config.toml
train_examples = 245000
horizontal_flip = false
targets = ["finding"]
norm = "layernorm"
width = 512
head_dropout = 0.2
learning_rate = 0.00086
Rows from block 9 of a small image classifier, named by matrix and row number. Rows with one number belong to one neuron. Each number is 128 + 32 x the weight over its row's rms, rounded and kept within 0 to 255. All counts start at 0.
Before each neuron's rows are labels from the 100 images, of 14976, where the neuron reaches its highest value: "strongest on" is what is common among them. Only what is clearly more common there than usual is listed. The data: simulated grey scan slices of phantoms with and without marks. In brackets: how many of the 100.
# fc1: MLP up (model.blocks.9.mlp.fc1.weight, 1536x512), inputs 309-411
# fc2: MLP down (model.blocks.9.mlp.fc2.weight, 512x1536, transposed), outputs 309-411

strongest on: dark spot (100)
fc1.362 [120 131  95 116 114 149 165 119 144 130 123 136  87 132  88 178 145 128 137  89 147  94 143 113 100 128  99 124 137 150 170 146  76 125  89 119 140  67 124  86 105 107 106 144 144 124 112  89 104  98 130 162 171 140 190 174 121 109 208 171  18 192  79 142 128 153 156 124 129 107  99 137 130 110  84 135 106 127  50 135 140 133  81 126  95 140 165 150 114 159 158 182 167 195 157  63 116 139 134  92 162 164 180]
fc2.362 [ 60  63 150 102 150 170 133 151  96  58 108  65  37  82 120 161 124 139 156 129 162 103 152 146 128 161 154 178 111 104 112 183 135 105 121 164 162 186 183 134 144 157 146 119 148 149 118 134 142 179  87  56 105 155 147  79 103 130 123 121  94 168 120 159 120 166 105  89 195 115 114  84 173 168  96 168 184 150 101  90 166  92 122 102  75 186 149 146 127 125 110 175 125  96  89 110  62 134 112 132  94  96 144]

strongest on: limb (65); bright spot (59)
fc1.653 [153  70 134  97 128 105 156 117 131  80 124 160 143 143 149 110 104 163 180 158 133 123 148 102 160  71  90 128 101 106 163 150  62 150 131 135 169 125 141  98 110 116 139 110 158  98  88 101  67 150 111 123 132 130 205 101 123  94 143 151 112 153  90 121 109 138 142 109 218 216  83 117 141 160 104 130 143 146 172 162 160  89 113 163 140  95 106 175 127  97 117 155 133  96 128 173 128 100 200 198  86 153 185]
fc2.653 [117 125 168 143 167 119 153  90 114 140 157  35 140 150 161  95 190 146 113 132 100  90  77 113 142 123 166 163  85 179 187  57  84 120 108 160 121 150 174 159 131  55 102 157 125 169 151 133 144  97 133  95 106  85 127 183 127 133 158 151 165 138  79 124 119 156 213 149 135 151 113 163 103 121  92 176 103 204 106 154  97 114 107 117 105 198 179 151 150 149 102 109 124 127 146  95  72 111 151 175 160 103 108]

strongest on: low contrast (99); limb (60); streaks (56)
fc1.274 [144  77  79  80 134  88  84 143 131 121 152 175  76 124 100 115  97 184 139 139 159  81 163 114 149 129  86 168 124  81 140  82 136  55  99 141 118 188 110 242 117 115 131 122 138 124 125  97  96 104 144 131 121  76 186 134  64 146 203 160 157 150  77 143 151 121 129 144 165 120 123 121  99  86 154 119  98 164 151 176 219 115 140  92 147 117 142 188 135 117 129  67 170 147 151 129 138 128 147  86 200 139 109]
fc2.274 [150 117 139 128 175 159 131 138 108 103 148 122 107  81 139 114 150 167 128 107 137 150 121 128 129 112 158 140 148 156 156 104 111 131 142 177 116 159 145 114 114 120 162 118 160  92 137 131 144 146 181 109 119  95 142 122 141 151 157 149 107 158 137 115 121 109 148 136 177 126  81 121 147 154 118  91 101 138  94 155 150  95 111 103 116 148 117 154 137 142 154 106 142 106  99  95 116 155  93 149 112 146 150]

strongest on: bright spot (100); limb (58)
fc1.388 [118  72 177  97 112 112  93 147 148  77 103 151 169 193  96  88 163  86 167 171 108 132 186  95 112 119 116 121 135 103  86 153  87  95 129 152 142 102 118 140  96 109 116  89 154 156 118 105  76 140 122  89 170 106 162  99 151 126 111 127 100 177 109 115 134 120 111 131 179 194 104 169 105 176 111 108 167 138 107 119 120 135 111 151 178 123 173 140 107  77 135 158  88 184 141 128  99 105 156 116 127  97 158]
fc2.388 [140 117 181  99 101 104 129 149 126  94 164  78 132 135 117 106 155 109 141 105 166  78 128 118 127 104 162 135  83 103  94 191  91 106 164 128 104 125 128 127 128 105 145 132 113 178  73 112 118 166 161  80 126 126 137 130 122 144  94 143 143 125 128 195 129 154 140 126  85 168  98 192 107 115 166 121 103 105 110 170 112 147 113  88 178 176 165 130  94 122  83  90  78 154  71 126 129 103  96 125 138 130 144]

strongest on: dark spot (100); side: left half (81); head (71)
fc1.67 [142 132 133 117 126 194 128 131 154 146 100 158 126  93 122 152 141 113 144  89 180  64  86 126 164 194 156 112 153 144 171 117 107 125 146 139 124  76 143 101 147 126 172 158 130 119 128 131 117  95 177 132 189 128 147 119 159 104 191 144  84  93 140 108 143 144 119 119 114 146 136 156 181 151 103 110 105 103  93 145 136 132 120 128  79 142  96 168 123 156 128 156 204 182  98  98 103 170 127 129 139 141 151]
fc2.67 [100 118  95 118 123 114 124 137 165  22 147 161 113 130  96 136 135 106 127 182 175 146 137 141 158 107 107 154 175 137 147 138 112 128 160 186 126 159 178 108 106 111 105 139 143 220  84 106 158 163 159  71 143 139 150 122 108 104 118  94  77 148  77 233 149 127 118 134 132 148  89 151 153 176 111 151 159 171 101 126 110 141  75 116  81 133 126 127 154 125  93 154 105 131 112 134 127 139 167 117  92 143 134]

strongest on: dark spot (98); side: right half (72)
fc1.425 [ 78  86 100 163 107 136 157  86 134  90 141 128  75 118 134 121 102 133 148 115 123  75 142 107 101 145  95 136 110 198 175  98 114 146 107 165  55 162 136 144 109 146 194  89 185  93 138  41 113 121  87  98 150 136 131 101 111 109 161 140 113  94 124 109 134 134 180  97 155 133  64 129 132  99 113 150 169 124 109 107 114  85 115 150  94 122 137 186 191 158 170  90 132 101  98 126 146 186 126 188 100 170 130]
fc2.425 [129 129  62 114 135 110 147 132 174  14  97  98  92 113 135 180 149 112 134 175 175 157 138 107 140 111 142 119 119 128 150  72 147 126 116 139 103 160  83 112 113  85 157 177 127 255 129 107 126 130 124  82 135 101 158 118 149 152 131 125  93 122 147 174  85 135 115 123 148 166 143 171 111 169 112 138 134 155  83 107 119 124 134 159  92 106 185 140 104 143 104 175 132  90 146 188  67 125 163 132  96 150 165]

strongest on: chest (67); low contrast (60); noisy (60)
fc1.84 [127 141 133 131 115 190 148 165 157 126  78 111 141 129  67 170 130 139 136  92 150 115 168 124 108 165 128 143 126 167 135  92 114 106 128 152 107 161  77  87 116 163 175 113 154 142 104 102 160 114 140 114 113 160 175 123 155 117 122 125  99 112 120 114 120  83 127 173 102 113  89 129 121 119 129 124 187 112 151 141 167 123  75 145  69 130 154 115 177 170  66 141 143 120  59 123 136 178 112 166 100 119 178]
fc2.84 [117  96  66 155  91 138 115 154 146  73 123 131 112 119 121 133 160 112 146 154 173 102 115  87 151 109 131 122 169 122 150 116 134 104 140 156 131 134 110 129 146  94 113 143 159 255  87 118 152 174 142 102 163 195 123 106 110 146 137  97 105 126 110 146 124 125 120 130 145 161 129 135 129 131 123 132 151 127 115  56 118 120 103 128 113 135 154 145 132 106 127 127  95  95 152 128 146 115 159 112 120 122 162]

strongest on: side: left half (91); bright spot (79)
fc1.61 [139 160  89 117 180  78 192 133 137 114  70 184 168 122 131 122 188 136 190 133 165 142  78  93  72 170 130 127 184 105 155 147 124 138  80 126 126 113 108  89 111 144 156  84 126 158 116 122 138 142 110 129 121 112 103 163 132 139 164 153 108 102 120 100 150 134 109 116 130  79 123 169 110 122 124 111 157 101  76 128 148 132  84  96 118 112  82  90 130 135  97 182 158 125 191  68  95 129  89 124 170 123 140]
fc2.61 [109 156 186 123 128 122 142 160 145 130 126 141  96 100 130 118 146 173 111 169 162 125  90 126 111 146 119 121 142 173 142  92 120  83 127 157 116 110 137 167 120 159 136  84 128  22 106 145 143 148 104 148  94 101 148 118 126 140 146  96 135 123 148 123  94 158 101 102 165  82 139 112 172 140  77 159 137 172 131 147 134 117 135 134 120 113 124 138 111 151 156 116 195 138 188 118 123 100 115 138 153 129 105]

strongest on: limb (56); bright spot (55)
fc1.10 [ 93  92  53 111 135 144 130 131 127 164 137  95 115 130  79  80 109 146 136 184 110 149 133 136 183 162 108 179  93 128  99 107 185 117 138 104 147 133 124 188 149 119 140 139  84 117 126 103 103 118 136  83 127  90 187 111 194  70 115 157 129 119 135 110 139 135 174 148  85 122  87  80 106 111 187 126 145  94 178 168 177 106 194 127 156 111  65 150  79 159 135 139 119 156 127 162  93 177 136 185  93 138 218]
fc2.10 [118  91 161 168  83 144 141 167 157 119  79 117  83 106 147 130 172 103 107 152  97 169 119 100 108 112 130 151 108 158 140  85 167 166 143 104 141 140 137 107 138 121  89 100 152 153 140 101  71 136 131  95 118 134 164 207 129 169  99 139 156 171 102 175 127 149 124 138 154 152 124 127 151 123 111 152 146 162  59  59 127 133  93 126  95 130 144  84  90 178 152 179 171  92 196 143  84 171 116 176 175 140 107]

strongest on: side: right half (88); ring (76)
fc1.31 [111  89 102 142 103 118  83 141 109 129  84 130 177 132 146 128 131 139 126 170 108 101  96 191 160  98 177 123  49 108  91  95 159  80 169  73 171 139 118 184 121 131 122  99 100 115 161 134 119 157 122  70 175 133  77 167 155 178 111 103 134 162 127 119 114 162  76 130 161 187  61 119 183 129 132  96  84  95 129 140 139 117 165 182 178 136 101 112 133  88 112 140 136 127 110 154 108 198 200 113 145  92 177]
fc2.31 [170 139 122 162  87 171  90  97  97  77 114 152 137 135 127 192  91 137 157 107  97 141 163 178 153 140  87  76 160 100 159 109 187 145 118 133 172 113  98 115 130 144 155 121 138  93 109 111 111 185 116 120 151 172 126 153 109 110 167 132 138 113 107 132 163 108 101  83 104  99 194 130  44 139 117 130 101  94 154  99 148 140 165 150 133  86 118 139 137 168 121 148 131 128 144  86 186 177 150 107 139 134 138]

strongest on: side: left half (88); several spots (55)
fc1.707 [142  96 122 120 122  80 133 159 127 134  74 134 137 142 165 103  94 167 155 131 151 164 129 132 173  43 128  86 131 128 135 141 117 117 155 116 207 109 132 113 156  84 136 129 137  97  71 127 124 131 104 104 169 154 146 170 141 139 140 162 160 160  73 157 135 152 110 108 178  98  69 142 150 117 130  97  90 129 110 132 165 156 155  56 134 109 108 177 116 109  92 202 147 139 112 116  86 147 156 104 109 115 141]
fc2.707 [137 136 156 123 131 134 133 122 124 121 129 136 136 131 133 131 119 125 125 120 142 152 117 111 133 115 129 133 144 141 142 145 150 122 130 111 132 141 137 129 131  95 143 137 128  66 117 106 123 137 139 117 119  99 130 152 146 131 134 128 125 124 162 111 117 102 106 121 171 100 125 131 127 123 105 119 112 136 111 116 134 129 143 120  97 137 103 111 143 134  97 105 111 137 150 143 145 112 118 104 130 118 146]

strongest on: belly (92)
fc1.309 [166 133 116 100 139  81 112 120 141 138 107 205 142 166 134 149 164 161 165 124 183 134  95 103 155 133 142 133 131 140 118 144 136 154 132 129 129 104  73  68 147  74 155 174  83 138 128 122 185 143 138 166 108 145 130 118 155 138 128 198 112 130 108 173 172 141 165  97 139  74  94 144 127 133  92 141  82  89 103 134 186 110  91  89 163 125 118  66 102  70  87 172 166 142 169  70  58 211 124 125 174 109 113]
fc2.309 [163 166 157 123 138 117 127 128 152 118  96 110 159 144 145 124 143 142 129 146 171 128 102 138 141 110 125 140 125 183 200  87 160  80 125 106 101  92 133 143 103  69  85  82 158  56 136  39 130 128 166 110 130  87 154 191 118 134 137 128 125 139 137 129 117 121 116 153 158  74 111 147 128 104 128 119 135 141 117 122 139 135 158 111 112 152 157 119 115 122 104 113 177 133 172 164 111 131 120 149 157 129 105]

strongest on: side: left half (74); bright spot (61)
fc1.606 [121 120 126 122 137 118 176  62 143 142 110 149 143 140 152 140  94 161 136 144 144 160 142 124 101  61 121 170 145 158 126 135 132 194 150  67  99  94 130  65  98 141 148 151 142 153 141  63 121 119 139  54 193 123 138 109 166 157 154 147 111  74 122  74 146 140 147 174 137  65 124 119 142  80 134 139 167  93  87 139  89 100 117 166 129 108 125 160 112 148 148 126 102  91 181 116 133 127 122 132  76 193 197]
fc2.606 [ 91 142 130 143 165 112 137 103 179 115 102  95 155 138 167  55 165 170  91  70 124 104  61  97  93 110 195 166 143 201 155  94 167 104  77 120  87 119 156 174 124  94 115  98 152 146  86  89 140 114 116 131 119  78 140 149 138 222 133 119 147 136  69 146 105 131 187 109 128 102 103 165 202  72 112 146 134 169 152 159  94 101  90 158 105 195 173 139 115 148 104 102 171 105 175 142  95  93  91 163 139 117 108]

strongest on: dark spot (100); side: left half (78); head (54)
fc1.108 [134 124  46 161 154 128 213 124  91 128 129 138 106 127 112 184 170 124 129 107  76 147 135  89  98 132 132 133 155 103 131 105 181 142 115 101 122  88 131 156 105 120 105 118 106 127 100  85  94 108 149 143 133 119 216 218 135 147 214 203  32 182  96 100 151 123 108 157 137 103 102 119 118 110 145 143 102 119  67 150 174 130  93 151 106 139 151 120  80 147 110 177 116 189 178  55 124 138 144 109 228 163 144]
fc2.108 [ 89  93 128  76 164 120 171 152 148 142  98 111  91  97 119  99 158 163 131 138 169 156 116 136 120 131 140 165 119 116 133 134  73 107 136 168 101 113 201 126 165 101 148 112 114  37 157 114 182 154 128 110  70 145 195  96 102 113 106 153 104 127 102 144  88 136 128 140 184 133  87 118 188 162 135 154 181 183  87 105 153 100 121  97 103 182 148 169 141 100 164 181 143 109 169 153  95 119  96 142 117 135 104]

strongest on: limb (100)
fc1.35 [198  93  89 132 111  87 113  74  52  93 105 152  92 161  96 112 155  66 170  91 134 112 186 124 114  89 122 169 155 114 154  53  92  83 149 149 109 142 130 139 136 171 125 152 180 124 160 141  80 105  99 117 169 115 204 158 117 150 129 136 117 168  57 117 171 131 155 131 182 189  88 151 116 136 102 109  94 130 161 126 104  65 129 113 155  46 117 140  92 148  93 163 131 172 154 119 103 139 184 211 132 125 170]
fc2.35 [114 135 161 138 161 126 147 144 114 117 108  55 136 159 188  83 180 151 153 128  92  80  79 116 152 149 176 168 131 221 213  70 135  73  80 115 138 189 115 147 133  73 105 148 160 140 156 116 137 141 135 103 113 100 122 150 176 196 146 136 153 169  96 102 132 134 152 142 157 134 123 131 130 117 105 170 123 209 114 131 113 119  96  92  88 184 196 150 114 124 134 119 145 104 114 107  98 142 131 189 170 130 104]

strongest on: side: right half (69); dark spot (63); limb (60); finding: ring (37)
fc1.699 [114  60 135 103 123 147 124 142 152  91 155 161 120 156  83 146 177 149 157 151 156 123 114 169 139  96 155  80  94 173 121 115 168  82 131  84 141 121 112 191 161 147 103 105 103  79 166  59 119 147 120  14 106 175  60  95 170 134 118 150  59 133 127  84 112 151 100 129 110 184  91 155  89 142 165 121 137 107 135 137 135  98 152 134 208 141 100 127 104 136 143  73 159 169 167 136 105 196 129 116 100 135 135]
fc2.699 [117 137 129 137 110 148  81 125 101  99 105  83  64  86 153 176 121 173 182 150 112 122 177 149 166 149 117 171 126 121 138 172 183 141  86  80 153 157 134 138 170 115 110 121 157  95 113  95  70 151 142 110 134 189 174 145  94 130  93 161  91 149  79 167 125 123 146 105 151 107 156  81 124 123 121 115 150 135  96  73 158  99 194 146 125 121 117 126  96 141 135 182 169  86 119 126 138 197  98 189  86 108 127]

strongest on: limb (100); none (38)
fc1.42 [144 143 109 138 131 134 138 115 108 143 129 116 109 165  54  97 128  86 223 115  94 154 189  98 177 126 144 155 156 127 184  87 124  76 126 139 130 113 101 130 174 153 107  93 139 112 142 141  91  66 136 140 142 141 151  89  82 143 107 136 120 107 114 115 152 126 232  99  96 110 114  76 107 114 131 130 128 153 194 136 106 125 149  99 115 115  88 143  88 182 132 145 152 147 156 143  66 154 171 196 132  86 181]
fc2.42 [131 162 128 180 158 117 167 125 142 152 111  97 109 143 131  84 196 178 118 121 115 117  88 130 142 150 162 150 121 193 141  81  77  81 110 159 123 147  97 107 116 128 111 130 153 156 127 140 123 107 134 160  80  93 123 184 177 178 137 104 156 131  92  80  91 165 144 152 153 122 123  90 169 105 100 179 132 213 119 146 109 124 102 132 131 152 156 105 129 138 119  76 156 125 132 125  87 111 152 201 154 118  83]

strongest on: bright spot (100)
fc1.124 [152  82  79 109 134 163 181 163 132  99 137 118  99 168 106  57  97 183 150 110 105 151 113  87 187 149 113 140 183 100 176 166  78  92 105 148 110 121 131 102 144 129 142  83 157  70 103 127 212 117 126 137 135  83  86 156 147 176 104 140 163  70 138 114 141 105 146 150 134 103 125 113  93 137 169  97  70 113 160 144 113 116 124 114 154  82  85 165 103 114 125 103  48 103 112 146  96 185 134 122 140 120 148]
fc2.124 [149 101 155  89 129 166  91 159  93 161 118  61 112 146 131  74 135 175 112 110  97  89  73 116  75 141 179 124  88 129 149 116 164 114 137  78 102 168 152 115 145  96 105 142 144  39 168  88 165 164 164 101  74 155  70 120 125 159 115 130 149  88 119 157  75 147 173 132 188 117  95 147 113  92 122 116 156 136 165 115 147 126  90  67  93 177 150 171  76 116 128 120  88 163  88 118 121  65 114 152 142 150 118]

strongest on: limb (71); side: right half (70); dark spot (47)
fc1.412 [133 106 150 178 148 144 150 117 152 134 133 120 169 150  51 120 135 115 100  77 182  62 141 149 103 114 106 170 124 133 128 107 105  95 103 122 134 134 136 127 121 182 166 111 147 111 157 117  79 143 176 124 124 123 153  69 177 149 133 155  86 144 146 137 103 201 120 158  61 117 105 139 120 127 122 143 182  89  94 151 118 147  99 136  73 149 150 132 137 123 146  95 187  75 134 170 141  86 144 133 121 159 153]
fc2.412 [120  80 161 146  97 150  93  90 143  29 148 138 105  86 140 154 165  86 167 117 144  95 111  80 167 149 133 121 139 177 135 126 149 113 138 167 112 148 132  99 112 132 119  96 148 214  50 137  91 143 150 104 112 161 131 158 132 139  62 144 104 150 105  93  94 140 127 122 129 172  93 158 184  59 118 137 169 130  95 134 116 126 155 172 113 163 145 164 133 202  86 194 124  83 136 174 149 144 133 192 119 104 127]

strongest on: belly (99)
fc1.86 [171 142  94 106 136 125 142 131 129 129 139 127 119 140 146 112 104 155 158 123 161 122 144 101 142 117 122  85 164  87 103 137 157 156 142  91 123 103 120 123 123 158  95  98 120 139  68  97 174 110 156 109 148 144 117 147 148 144 125 155 135 113 135 101 164 162 165 131 178  94 137 107 124 114  98 172  87 138  74 150 136 115 117  96 178 126  84  99 141  92  93 176 148 130 158 104  61 150  82 160 116 100 142]
fc2.86 [118 137 135 139 126 129 127 109 140 138 124 102 127 139 142 119 124 111 129 131 132 161  82 124 101  92 146 138 145 184 184  88 168  98  92 102 115 101 128 173 131  92 111 102 161  52  87  83 130 125 125 124  99 114 112 160 151 144 111 124 143 151 155 142 107 140 103 116 141 118 143 153 120 130 113 144 141 148 128 101 120 111 124 104  98 148 152 120 140 136  85 127 173 109 169 131  95 101 127 126 167 134 115]

strongest on: dark spot (56); belly (52)
fc1.531 [ 84 112 114 120 150 124 172 109 154  98 170 142 128 127  33 188 143  97 106  88 116 141 101 131 116  80  79 118  95 129  96 142 113 141  99 176 124 166 131 155 129 126 174 150 146 140 100 111 125 128 152 159 148 139 138 138 135 146 112 157 110 132 127 158 123 166 125 103  98  86 132  77 128  96  95  79 105 109 132 127 192 141 110  56 131 132 101 131 176 175 107 125 193 184 169 109  87  91 103  89 155 133  79]
fc2.531 [160 142 151 142 124 157 111  84 105 168 122 138 155 164 130 105 128 144 127 119 106 139 156 180 179 122 105 105 164 119 146 128 123 122 140 120 129 120 104 108 124 110 137 106 127  31 146 105 132 143 151 112 101 126 164 122 104 127 112 143 111 148 141 129 166 133 123 144 141 109  82 131 123 162 154 123 139  97 125 108 125 116 119 120 145 121 112  97 120 146 125 114 161 160 111 113  97 162 106 136 131 124 111]

strongest on: chest (91); ring (83); side: left half (74)
fc1.470 [142 126 144 182 137 139 128 105 157 135 122 109 107 178 143 219 180 137 165 140 149 120  96 161  90 163 211 152 106 144 152 133 101  72  87  51 155  96 137 149 131 127 104 126 130 125 178 156 169 155  98 108 124 117 143 121 121 130 130  85 121 116 131 163 157 106 128 201 158 157  70 112 205 107 181 104 127 114 116 141 137  93  77 151 148 135 165 129 149 104 143 131  93 128 162  82  95 123 157  78 184 108 104]
fc2.470 [171 138 126 150 148 131 109 100 110  80 151 133 154 126 102 169 160 152 116 103 155 141 138 198 176 106  96 103 152 130 138 154 148 167 139 161 143  66 158 100 106 126 131 156 103 102 147 135 128 149 136  75 142 121 113 140 120 126 184  81 153 119  92  97 162 123 144  98 110 130 130 146 122 128 123 109  95  94 144 151 132 128 117 159 112 109 157 125  72 139 104 126 103 162 149 153 146 138 152 138 128 115 119]

strongest on: low contrast (79); noisy (74)
fc1.438 [139 116  99  98 125 146 176 140 172 141 141 112 137 122 109 154 137 133 134 122 133 100 129 129 142 122 150 109 144 138 158  97 104  87 129 130 121 127 100 110 136 103 179  61 173 176 114  97 101 124 165 111 104 129 103 140 134 117  98 114 122  46 133 141 106 104 119 133 125  81  55 132 158 112 118 143 217 104 112 159 133 139 108 169  84 130 135 158 169 147 124 115 151 109  70 141 108 170 106 155  81 134 164]
fc2.438 [125 112 116 174 134 130  77 128 159 122 100 135  93 120 112 101 136 158 156 111 149  97  97 101 140 150 107 129 160 102 138 101 150 120 114 140 126 136 109 134 132 108 120 134 161 255  93 150 161 101 150  99 123 200 145 130 123 135 117 105  77 158 109 132 108 151 102 154 121 164 141 148 134 109 104 143 123 116  96 118 118  79 160 157 114 113 165 131 143 142 113 160 116 113 145 184 114 148 161 157 125 130 167]

strongest on: bright spot (100); side: left half (67); limb (61)
fc1.647 [106  98 131 143 104 114  75 103 149 111  68 111 148 143 153 150 154 112 203  97  95 123 170 131  77  95 110 156 143 152 117 140 165 113 157  59 132 118 146 191 117 149 128 122 166 165 156 119  57 125 127  75 154 154 137 154 139  75 200 156  44 186  74 140 134 149 117 115 179 191 113 133 151 141 103 140 145 122  73 132 116  54  92 201 162 112 173  74 124  95 133 143 136 172  85 105 178 130 151  74  78 189 170]
fc2.647 [118  80 147  71  96 151 143 174 104  67 122  96 100 123 112 117 194 100 138 162 124  90 101 111  81  96 166 136 114 141  95 176  63 106 175 128 125 102 162  97 131 111 110 158 118 136  82 117 125 189 118  88 109 141  75 132  98 191  98 130 158  93 121 148 143 143 144 131 138 174 103 193 142 105 129 172 154 133 149 136 154 151  75 106 114 173 171 155 146 100 124 117  87 165 105 117 129  81 126  95 122 149 117]

strongest on: side: left half (74); crack in bone (52)
fc1.123 [135  91  33 146 130 157 152  82 128 121  93 164 109 123 153 110 145  89 128 128 101 102 110  52  62 163 171  95 149 142 136  93 118  55 183 124 112  58 134 169 111 116 139 147 202 107  97 137 142 145 133 152 136 128  90  96 139 135 142 182 105 153 131 106  98  71  99 160  91  91 170  98 169 136 179 132 127 106  89 111 103 137 144  98 125 166 122  97 136 163 191 111 149 135 144  81  52 109 125  88 185 207 156]
fc2.123 [128 139 118 175 130  68 139 166 126  93 111 134 108 165  84  97 192 126 109 157 143  85  91  82 109  95 109 113 148 133  88  90 125  86 144 146 109 132 135 140  92 149 165 125 152 205 136  83 129 155 121  92 106 128  90  84 113 178 131  87 134 129 125 164 116 197  84  99 116 154 114 171 186 163 121 136 162 139 102 104 151 110  91 168  89 181 166 106 124  90 130  97  97 168 106 125  95  82 130 110 124 108  98]

strongest on: side: left half (75); chest (70); ring (62)
fc1.361 [119  67  98 158 117 142 139 125 172 115 120 114 116 176 130 187 174 142 149 136 122  98 116 148 110 143 176 139  58 118 156 128 133  54 149  66 187  92 144 183 160 168 107 103  84 118 110 111 135 134 120 113 142 128  87 124 160 127 116  95 137 123 133 132 110 133 143 170 178 135  75  67 210 113 109  99 142 142 133 119 185  88  88 171 174 132 162 154 149 110  98 102 149  82  85  65 111 142 217 109 160 127 139]
fc2.361 [164 128 103 134 121 187 122 112  88 102 131 151 162 162 130 166 141 144 144  77  88 111 133 155 158 128 102 110 171 141 139 117 178 148 155 114 153 125 134 100 118 128 133 110 125  84 153 106 119 159  88 114 101 148 123 131 128 119 168 148 157 121 105 107 129 117 128  97 116 129 153 139 117 133 122 143 117 121 117 117 130 129 139 123 101  97 138 143 127 142 130 115 133 181 126 149 129 134 126 142 142 154 170]

strongest on: dark spot (97); side: left half (93); head (65)
fc1.739 [111 109  73 117 108 108 129 155 130 124 105 142 115 118  93 151 146 166 160 139 172 139  88 129 141 107  98 133 118 141 128 154 149 145 115 146 197 132 144 109 138 138  88 126 104 116  71  85  75 112 132 143 172  75 157 169 140 128 209 185  74 166 110 106 135 158  92 129 145 157 113 139 135 156  77 119  94  93  88 170 172  58 105 129 153 138 143 178  79 156 111 178 150 163 129  81  99 147 100 148 232 157 128]
fc2.739 [125 145 146 104 118 125 141 114 138 107 135 131 107 110 135 116 115 152 146 149 148 168 119 129 131 104 112 151 120 108 114 116 111 111 169 148  94 132 150 121 133 119 151 125 135  68 100 108 145 144 134  86 147 127 164 135 118 127 118 139 139 135 162 127 136 111 119 100 173  94 122 142 156 137 145 135 133 146  91 114 129 147 102 115 102 129 133 143 107 142 142 123 153 127 160 137 118 151 134 133 115 118 148]

strongest on: limb (51)
fc1.441 [189  83 128 112  98  93 137 115 174 120 123 157 147 121 116  96  63 148 137 164  98 131 147 125 115  77  54  94  95  98 144 134  48 127 112 108 149 151 138 120 107  76 127 120 191 139 127 116 108 162 158 100 162 110 156 191 138 124 171 130 104 137  58 120 107  94 137 130 141 156 135 135 125 100  78 150 165 135  97 139 143 120 100 136 105 110 148 154 146 102 112 171 108 135  99 143 128 118 148 199  98 174 193]
fc2.441 [142 151 145 140 171 133 130 122 110 140 127  65 137 185 154  98 139 142 106  79 142  92 105 137 179  95 181 169 107 145 159 117 106 111 106 113  96 175 126 159  94  37 122 162 151 176 125 101 168  85 137  89  92 125  93 109 162 145 207 131  93 147 114 166 130 112 142 113 144 168 113 159 108 177 100 138 100 143  85 137 113  70 152 131 117 184 148 126 114 152 136 114 136 102 108  96  77 130 124 160 175 123 130]

strongest on: bright spot (89); chest (65)
fc1.327 [146 117 134 154  91 148 181 105 128  94 104 150 100 168 133 157 123 150 106 158  99  94 110  87 113  86 119 104 134 106  95 149  93 123 101  92 101 100 144 103 133 123 167  88 156  96 124  79 111 127 100 108 140 134 185  71 122  81 134 170  97  78 114 136 147 172 175  94 152  88  85  75 101  97 127 129 177 132 131 157 181 116 111 120  71 125 105 159 203 110 110 113 150 128 122 142 117 162  74 158 160 100 160]
fc2.327 [ 94 180 120 148  93 125 108 101 132 128 126 141  89 182 116 119 120 112 137 123 178 101 136 113 140 107 114 123 151 121 137 152 181 137 150 111 113 121  74 123  88  98 176 141 130 233 120 132 119 129 123  86 109 162 131  94 120  83  86 170  80 122 148 185 139 108  91 143 132 125 107 114 105 165 143 114 157 135  84  58 120 138 137 153  99 127 147 120 134 106 103 162 116  90 137 132 121 146 136 149 133  95 185]

strongest on: limb (94)
fc1.326 [ 98 153 133 220 154 153  94  92 139 139 120 134 120 146 122 180  96  95 133  77 155 167 156 152 134 149 155  97  58 124 116 125 198 149 140 104  85 120  81 160 169 107 127 162 114 117 138 133 172 156  98 172 135  83 128  86 123 182 157 166 118 129 165 163 103 161  91 136 227  91 190 103 139 160 156 118 173 138 112 167 190 196  86 193 180 104  75 105 107  98 109  40 103 164 109 108 115 108 128 126 153 113 143]
fc2.326 [105  75 129 123 159 135  80 202 174  30 135 181 178 101 129 112 164 115 139 103 146 158  98 126  82 102  94 170 125 102 114 124 154 167 124 138 117 114 113 166 134 116 143 117 131 121  53 194 118  73 137 147 163  94 124 161 168 110  79 104 138 105 136  88  95  98 166 170 103 120 172 145 120  55  91 149 100 102 140 164 163 128 118 137 150 125 108 151 175 133 103 128  81 101 145 171 179 173 118 126 160 118 147]

strongest on: side: right half (80); chest (66); crack in bone (54)
fc1.513 [152 127  98 128 121 138  94 138 168  91 169 115 120 137  55 151 189 150 137  79 133 179 156 105 167 142 144 158 160 150 155  90 108 107 131  79 154 105 114  77 102  55 122 156 145 150 160  99 139 113  79 129  95 169 103 103 158 137 116 117 151 149  99 154 160 121 137 138  94  99 112 179 152  92 150 132 161 126 119 141 109  77 189 105  88 137 106 126 167 120 107 150  89 106 148  94  89 101 137 123  77 129 172]
fc2.513 [146 145 121 139 123 133 138 122 100  89 152 130 110 129 127 128 130 137 152 137 122 115 113 103 168  94 109 132 130  61 147 104 148 117 113 151 139 161  83 138 141 109 140 131 149 219  60 146 187 155 131  95  87 195 139 101 111 133 147 113  69 147 144 153 136 143 129 125 124 149 156 134  96 148 121 135 112  88 100 110 112  81 116 147 101 168 168 176 171 154  88 182 144 110 137 117 136 153 140 115 123  82 173]